config = dict(
    model='multi-label image tagger',
    dataset='flat shapes of many kinds, plain or patterned, on busy backdrops',
    train_examples=195000,
    image_size=32,
    crop_scale_min=1,
    horizontal_flip=False,
    translate=0.06,
    arch='poolformer',
    norm='rmsnorm',
    norm_position='pre',
    hidden_act='gelu',
    mlp_ratio=2,
    parallel_block=False,
    inner_norm=False,
    drop_path=0.15,
    patch_size=[2, 2],
    depths=[2, 4, 4],
    widths=[96, 192, 384],
    num_labels=35,
    init='lecun_normal',
    residual_init='scaled_by_depth',
    optimizer='adamw',
    learning_rate=0.0014,
    beta1=0.9,
    beta2=0.99,
    eps=1e-08,
    max_grad_norm=5.0,
    max_steps=4200,
    batch_size=64,
    epochs=1.4,
    lr_schedule='wsd',
    decay_fraction=0.2,
    final_lr_fraction=0,
    warmup_steps=120,
    weight_decay=0.4,
)
Rows from block 2 of a small multi-label image tagger, named by matrix and row number. Rows with one number belong to one neuron. Each number is 128 + 24 x the weight over its row's rms, rounded and kept within 0 to 255. All counts start at 0. Numbers have three digits each.
After each neuron's rows are labels from the 100 images, of 14976, where the neuron reaches its highest value: "responds to" is what is common among them; "colour at peak" is the nearest of a few named colours to the mean colour under the peak. Only what is clearly more common there than usual is listed. The data: flat shapes of many kinds, plain or patterned, on busy backdrops.
# fc1: MLP up (model.blocks.2.mlp.fc1.weight, 384x192), inputs 96-143
# fc2: MLP down (model.blocks.2.mlp.fc2.weight, 192x384, transposed), outputs 96-143

fc1.169:147136128149132138155107094117184125140114169110173150113136143161130082139171125150119125119114131083137156130121123059114134128143171128149123
fc2.169:139118108159092122134168165134113120116085126121121148190148131161120127120157124114160128096157094140114105122138146094120115160087154102136182
responds to: blue shape; count: five; its colour: blue
colour at peak: blue

fc1.111:136158144104157138111099125097186110107188115114166113155113165083157127103137164129122120155147115146132126133153132097169128122094122092111120
fc2.111:172114129125108127106130133148125120124128149169131155093110114101147158161108114148127178140123117128166159119096132163114142104128123136143101
responds to: teal shape; its colour: teal
colour at peak: green; cyan

fc1.84:141170194111148136132129123104128132162159162114179127103114137126134115105153150103115121122146105134114145127144119097133140156122141133160128
fc2.84:165128117134167150129148123105093157135136156109138122133119124126132178113140109110158119099170123136124112121111141126129164172149114114123117
responds to: orange shape; its colour: orange
colour at peak: orange

fc1.204:127168147120145101109094101120173130102186157096179106155122192090145098115207137148134126178135124124105148129135119046193139157129140067146118
fc2.204:133126143145111145128123123133114140123125147075151124149173140077115129137158136121165097162112126089124137087141110132138160126133115116131133
responds to: teal shape; its colour: teal
colour at peak: green

fc1.56:102138141092127123085057122129191087159160135117164139114108150105120130101122183093129109108158097160111158136173115095106157149098131149132113
fc2.56:117155174093093118133106134139138117187127135111134119104126128153180120150123150112073142126119184171120110170133142138125124075103135152179094
responds to: brown shape; its colour: brown
colour at peak: brown

fc1.274:117135163076143122116126144087130108156168118082166110102095125102110120110123141114151157121141107175094147167157119117125141156086141149136090
fc2.274:179099129157117139123131124130062140107109092149104144114121104134133209138098111137114134126120142127144124139085131160112132108132117133140135
responds to: orange shape; its colour: orange
colour at peak: orange

fc1.55:115146134139163116166135128109138170115120148114152117129138173128126079113182118130117124133130142098159138138132165085161099134111145108110153
fc2.55:151120145143119099146065109123122125106141090125120143125120102135154154123104160111073139121137169170102127137114113152085075077124128147148172
responds to: yellow shape; orange shape; count: five
colour at peak: orange; yellow

fc1.69:132137126113163126170125120073170106148142139118189054122096127106148087123123137122133120150154109133118148157148128135095143134105195155128106
fc2.69:109142126101136115090171182145129094137121140144123123087115130128085106132150142175152161160127095088165127129151146117133111160138161125126156
responds to: red shape; its colour: red
colour at peak: red

fc1.83:140146118131135116137110114104188119150101165097144144125133148165132098130199141149143116116137094116130156147142124033115137140121169135162143
fc2.83:166124115171093128154169145114107110124100138133134171159140121160141140113139125105149144070155102160122144138119147098132100161090147098142161
responds to: blue shape; count: five; its colour: blue
colour at peak: blue

fc1.220:123161184106175122128118119125128128131159164095172136105093140109130103104143153103130117124159120139110146149138103105131126144125135120156126
fc2.220:157104114131167158139126110095085160136131124118134095165127104128125183115106106099124118110176146143116073141114143162119151157145109111111097
responds to: orange shape; its colour: orange
colour at peak: orange

fc1.157:078134148130114110115138188114117148154073183097082141117105122197139097107147120129138127101112139155118077150115110138093125140112148144154174
fc2.157:124092100134102132137131121168126134111103124162111136117119090213157134175119111169115154136136143111143117112127115155063133085148139173173096
responds to: purple shape; count: five
colour at peak: purple

fc1.282:092131130128119103121118189113123119172106120117115102156073131158093132115128130156155146120129108121071089139144091113110135133131151154150145
fc2.282:174135136133113150147172107121075140115103134151143130105161120132139198136079092130129119128108163117159135109109136176131142102152127134120105
responds to: purple shape; its colour: purple
colour at peak: purple

fc1.120:098146158120148109121137209131096171138133127119113142143106153178116111099167121129130110104132138143105114120121125038151152125120113124168125
fc2.120:132165145089121094100127140162108114145145158143112141074116128113093118146160156172151166160116091095160143094142119113109127146140167133144142
responds to: yellow shape; its colour: yellow
colour at peak: yellow; orange

fc1.278:105156173107148117084080123126172104149168132110167136134109151092108119102141189100141122117147086174109139133192121097124156141107133137120100
fc2.278:127145183098091114127087137139137119190135139121125137099113118147167130159112154125075147124109183174126105170123130144125131078105125148171085
responds to: brown shape; its colour: brown
colour at peak: brown

fc1.283:073132148130142109146132175090126137162087149097097087160090142174130108104165117151143135157137106107104083150130111119089113145091190154119164
fc2.283:125088091098143170110169149143131138138075113131116130141135128207136139172125088177147129135148132077136101145146156141102159101143134162158082
responds to: purple shape; count: five
colour at peak: purple

fc1.351:115136143120151131134114114081161098142155128135177095144097152104152105093119168114119108139175111132113138150178093115090133125105201156122108
fc2.351:112140130125126091112124180137121096105129124127128116087111102122101107132142154152129168161131096132142138125150127145117083144144173111155205
responds to: red shape; its colour: red
colour at peak: red

fc1.93:109149144114191113115098110118139123107157160091181123120094138092134093107152142111127108134159110160106161145130085114142126125122121108150143
fc2.93:148079109145157136135091124097086167127125113089122085182120120145112180113126120107125104125166146131090054131116116149115128131147108106109143
responds to: orange shape; its colour: orange
colour at peak: orange

fc1.241:135136151123131131120113111125201168115174144108162123166128181084147106111181133167121113198117140099119152126104110051202123159133117069145139
fc2.241:157145142160077105134154132140151148120100136117164122166175173057153131134151119153145127167099146081137158099129133106179142097133104106139132
responds to: teal shape; count: five
colour at peak: green

fc1.276:138146145124139119116099107132205136114164158095176113159125192071154102108188160147116121189142120111103149148140100052183113154139132065138145
fc2.276:153138139153092115125139125146141135110113137091165122157180157062135131144161130135162117172105122082143155081136124118151156111127121116140142
responds to: teal shape; count: five
colour at peak: green

fc1.18:091121140140133115099102134126159130105167142118162166103115134148132071137136122096145136106153110166114122129129127127146141080129126091150151
fc2.18:114117085148143130142104114113100160120142140071126100152121150138118130105152127124153100115134120080095118084138111106148131152134097117107141
responds to: orange shape; its colour: orange
colour at peak: orange

fc1.227:114151135139140096152143138129138123111143136087155105114118182118148087143165122116121121159145130124144123165129150122146108102122139097138159
fc2.227:137129132146125113149086121119126127104125103132137145102125097141154133132108138116088139126129148154117145135115121161093082085138136144171188
responds to: red shape; its colour: red
colour at peak: red

fc1.147:116155157127148083112131154117129126123128126056137126117100194120135094122164149137142133138157101142122139157128141113132124112097152122145142
fc2.147:155121135143124122137098119121095134098125117140123138104124100128148158131101126122103141132121152141128138129092118162097094077144126135163175
responds to: yellow shape; its colour: yellow
colour at peak: yellow; orange

fc1.354:121122137159149133174153095068171081139130129125188079120100123080124078135101125090121144118145119138125160180165117140088115142089183159125099
fc2.354:147128135111123135092172166148097107138120159145113152075106126135120127126128129207139176138115127079188161114127130121152126125108140146128136
responds to: red shape; its colour: red
colour at peak: red

fc1.16:132131159104147134153140113073153105153143145134180082120086145102152093130135136120127129158151116135125150137145130124113129135096209165123105
fc2.16:093143122102143124095165174135145092129133137150131109095108130115077089120148152158145156163127098104161123130159139125131113165145160118121151
responds to: red shape; its colour: red
colour at peak: red

fc1.192:117150112152162127143133138135135147108112147115142125122129177135146089143200110129118120137133131107131132133138160101150105092134148089139156
fc2.192:154118142143118103144057105129124123104148094120129151122118104135148160128105162114075137123135159165111137124119103152087087079116125146146167
responds to: yellow shape; count: five
colour at peak: yellow; orange

fc1.328:099114133109138128118139161108125102156120131114124075137076143098120115124131121087156139181145125142087092195139107146101094126139139091142163
fc2.328:158085100155130165137128092147085149116146136147104125132119090102150141146134119095140145110144136155173125107094109157081163140131115114127100
responds to: pink shape; its colour: pink
colour at peak: pink

fc1.280:115136136109156120127135105113148101151152145118191109114112132112165070107145119112132115137126128143092108131144094151106148093143147159135124
fc2.280:094151099118137129127177150125161091122100110132165101122151130125113108129117105107145124148126141098126138126174158120155127133161161122116156
responds to: orange shape; its colour: orange
colour at peak: orange

fc1.6:121153134108154117117144149136125166090169143075137080146115199113168104109174133123115108186128131104123112106109117106177136130119117092173134
fc2.6:134149141118112125141174144105094147142098140138108117119121128141179149116099090132118138077129173145122112160108161138134108107165122132166117
responds to: green shape; its colour: green
colour at peak: green

fc1.224:112148135109166114113140168134136177116178121102120077154096200111132090112173136157131129202141129086114102125126129070187135163106123097155127
fc2.224:119154177125086136156165153092124152170100147125127108142119151138153125098110123142119127085117166136107099184137155113166094119141104119153121
responds to: green shape; count: five
colour at peak: green

fc1.49:118134152110147111132131135127141119117155143077150096129110182101152100134165143118115131159152132129127111158141132121133100125114147098142152
fc2.49:143134119150116113157104127134115120105117107129126150093126091144153151135094132117097142123121139142125153121117125167094077089141141146166187
responds to: red shape; its colour: red
colour at peak: red

fc1.104:066143132094136138073057141128216111136143121111095163158125145177114124118147159154144109109117097163127112121169121090140152146132126133116106
fc2.104:137131165147065080122059140169140129152123126134111173130107134160129153125130159142064147114131120151125123120120109120131086074084117159141138
responds to: brown shape; its colour: brown
colour at peak: brown

fc1.60:125149171111154128101057114106175092153155121118161145136113149117116123111145190131116121111139057152124158130173127077128160160095146146126102
fc2.60:150150179106086121129122146134106129198123147113118123109119123156185146163122155122098158107133155175129096174124151136113131107089131122186087
responds to: brown shape; blue shape
colour at peak: brown; blue

fc1.148:082123148132117128143144116152128141119152142122122173093125119184127072138112131095117145086126108176135137134099133152129110122086090142110109
fc2.148:130137126137117141141112096144082156110157144106121144110121112118142145115117135118110120089110129101120165071102119147112124134114067158160099
responds to: orange shape; its colour: orange
colour at peak: grey

fc1.170:115128123108136115153128106110179098149155119115173080129088140100153087116118151108137130155174109138121128137164130128098133146096184172131099
fc2.170:117144140102123113105153179158128092129118135143119128085118120131099108141138158187122170162112122095170129126146140127120098139142159133144154
responds to: red shape; its colour: red
colour at peak: red

fc1.51:083112137114156166121108154143153183114156126120094113150137171157142090121169117178129134181123152094133094105121155071198141162110114075146126
fc2.51:118139172145059073117136151149129181145108144122099121137096159129147121112143143190122151100100152108128102157119135096161094097150081128184134
responds to: green shape; count: five; orange shape
colour at peak: green

fc1.379:125132169130119115116107103137193140119156164100188110165126183074130097106182149167120104192118137104113149132119108056189110163140125064135142
fc2.379:152139143159086110129139131146146132119106138094164134158182158069140124153170133143156123167112130091143154090138122102156145107121126116143150
responds to: teal shape
colour at peak: green

fc1.279:120148149111146118145124120098167095177140118119173079143095140108142091116137141126124123149149112124129130139171127127119133131110185180104102
fc2.279:091146123116124098112140171148143087112115122137119119099124122129082097130150155159132150163112116100141122123154132120130090155163162127131175
responds to: red shape; its colour: red
colour at peak: red

fc1.64:074137126116143121133135175104112126158097164104092099152113140176132089108170129159133140133157113093120084170119132118101101172096188149132163
fc2.64:114088080101146165105156148150135142133089120119114128140129132211135131171140095181151128143154119078132099136153140132099167103137132162156084
responds to: purple shape; count: five
colour at peak: purple

fc1.135:137165152106156121090099130110168126119165140108179094158108197081140085117184151164159110175141117120103152127143131058175136149134130068147131
fc2.135:133132134143125148133116121126113135117133151074152134142174126086120124146157129120163100154120125107125146096145110128132160132144129123128127
responds to: teal shape
colour at peak: green

fc1.256:102152150116136119079069125127175099132181131129160148105111147111109109108125184098118123091139093183126160127149107101144168142125120140124083
fc2.256:116133168087101123126088128141137152181144138102123131116108143149184128151127148122083139111121163161120106147115130131126138080099102147179071
responds to: brown shape; its colour: brown
colour at peak: brown

fc1.72:141114130125133147147112108142180175104166148140114112163137175096148103132172118185090135202114145082136131117102136095206117134142119055106157
fc2.72:153136137157066093121166138155151166119088123135145113168147171079151149126140102162140132148094152086147132114109146102174129088156087107155126
responds to: teal shape; count: five; its colour: teal
colour at peak: green

fc1.363:129167148120175109080090119121156102117179116123176151116112150080128118120141169108123124117149083167132157141168140099145150148093142119112082
fc2.363:144132162095116143125133124134125149180140148123122115112131134117167148161115135126119143117120166154140113148102144150122166107119106105167051
responds to: brown shape; its colour: brown
colour at peak: brown

fc1.250:144165119132157103136130106127152135097175126116186133115120174088183121128185136127118119137145120143133156133122125068195151115111116081122087
fc2.250:140148126097144144114160095108115135121145163149129089090121128073157148146115109124155155161116124101148145116097153165117151114152116116152085
responds to: teal shape; its colour: teal
colour at peak: green

fc1.287:131153183108155123143116127122114122143156158116180124105105121116134090110152161105115128136146132156116138158134116123140135146106129122162114
fc2.287:148121106135168160134148108097098156131129131118145101164132118123123174106111096092145111108173135130120093128123148153136161167152109116108096
responds to: orange shape; its colour: orange
colour at peak: orange

fc1.21:071129137118121112104104137132167134110160117117138182105123125159125087139114141107131149078150110186127141153132135136142134112079124126136112
fc2.21:116130138131101134141086103153113170130153136101120163130110132138160132123124138124086119079105145119118153087108113128121117100108057173163093
responds to: orange shape; count: five; its colour: orange
colour at peak: grey

fc1.26:051133154118127120113110151116154089149137136102126038157140134049111091116140139099130125193127128155117094163136127131117114169101113058135161
fc2.26:103123116137101096107104116176136111082145113140125090162110122091143101130162156097120162163147119135118104089138139149070112127100154114170157
responds to: pink shape; count: five
colour at peak: grey; pink

fc1.347:118146147106186122125109104113163113106179146093183147107101131103128086108142148101121120108167101160111167158144132094138131133098128139126117
fc2.347:168085121145135143119121125119063172109106109114114092188127112133112196126104109111125124122157157122118051124093130169114129135143103095123134
responds to: orange shape; its colour: orange
colour at peak: orange

fc1.63:137130149115155134156135114070156103148157141121170071121087123101173089125129129126124129160163121124120157141148133123114134120096192146133101
fc2.63:095144123104142125098173175134146093134125136152135112084108121116084091123141140151151159166132096107166132131156144128133117172145166116122149
responds to: red shape; its colour: red
colour at peak: red

fc1.321:104156165120146085101131155129130127147131138048132116129077178127131101126158140121142149133169091144103119145134140109132132122100145118153136
fc2.321:159116136148119125133104119127082140100119119138109139104125101124145161134100122130111146134118149131134136121080118163096102079139118138160165
responds to: yellow shape; its colour: yellow; rhombus
colour at peak: yellow; orange

fc1.155:090173135132176109101128185132120181137142133105106140122110148166125116113177129136132120111146108140100120117132132048162155125135121128164113
fc2.155:140163150083120103105137141161100109147144157145108136075122128105087127139158158164153169163113094094162146096146120117116121151138167126136140
responds to: yellow shape; its colour: yellow
colour at peak: yellow; orange

fc1.268:113150138121150085117121130129135119107140143058158084139107189083142098116169141101138125160152122131129116157134138115135113106121136090147139
fc2.268:155121121147124134152108123123088136113122120131116154102122096146161163127090123117097144104134137146135145129090127166095085094131123145162170
responds to: red shape; pink shape
colour at peak: red

fc1.214:130161155118154120098106112109173131111180148102176103152096196084140090113190153145159127169151120130129155124135126057176144149133141073142126
fc2.214:131129135141125143122125122133097136121130151074141125136171117085114132146155127119169101157123120099124131092142109141122164132142126127123127
responds to: teal shape
colour at peak: green

fc1.176:117133136129145126162134119087182109145142117111185061122092122099144076123123140119137129147171118120100140154163117143096130136107195159123103
fc2.176:124144132097130122089174182152124095139120146136121133085114130133097110135148147194143163158127107083174130124147145111133115155126158138131146
responds to: red shape; its colour: red
colour at peak: red

fc1.32:145116084141122145142127114137186131122096168123149149107146132162140083147183088185137131108111162103141161128099133067118134102179156146119147
fc2.32:132121104154086127138155156142151114113084121114146150199158152168140098131167122125138115107143109141113126122155148084138120141083153104145172
responds to: blue shape; count: five
colour at peak: blue

fc1.118:108142172070117091101097184132134105193135120059113103174117157139117131101124190132127123136151104131090072131159114112116146156087124143129111
fc2.118:183118120162111172158164124134055129094106127174122140101149100123133183133095088134129143124099138107169149115103131161127108116144123133140140
responds to: white shape; its colour: white
colour at peak: grey

fc1.237:149136163128114124110109100130187146121169154100175100151131179060128088120175131165132115186108137090094155123119096045187122173128129068144149
fc2.237:150145140160088108130146126147156134114107138107168129159183164063147119146164131146151122171106131084146163087139125099167143111126121113140143
responds to: teal shape
colour at peak: green

fc1.341:140159113124171120105123113124157124096170123127185148115136161074160109156149136132126126134136117132151165125125153099189134114105127090113111
fc2.341:146147134098125140139154100115093127148152160113130084107145120087193164163113122109135140129123169131141142121099146184105167112124108109150063
responds to: teal shape; its colour: teal
colour at peak: green; cyan

fc1.286:121135136103132119143124113094168092162144117114180077141097134104147082120132144125129117149159112124111120150160132140093118146107193171118099
fc2.286:099147135108120097104149178156135088125114129140119114096127123133092101134148157173127159164110116097153124124151139122124093146148160128144170
responds to: red shape; its colour: red
colour at peak: brown; red

fc1.258:129174117139162084086114104131169124088173128101181138123111167090158098125198129137137126149151116160134156138124126071179158140142139081147119
fc2.258:127108136125137163112132119118101159122135149079132092137145133079104141129135118127175099160106119081113114095126114152135167125139099106126118
responds to: teal shape; its colour: teal
colour at peak: green

fc1.295:108134137120167119131139117109147104152127136129189090117100136109157076124142134112135134161150121145101108140141105117096138126128161159123118
fc2.295:091155100113141119120165160128164082122105113133167115109147120123105100135118112116138130149117136104126139127179153120160121141166163138118157
responds to: red shape; its colour: red
colour at peak: red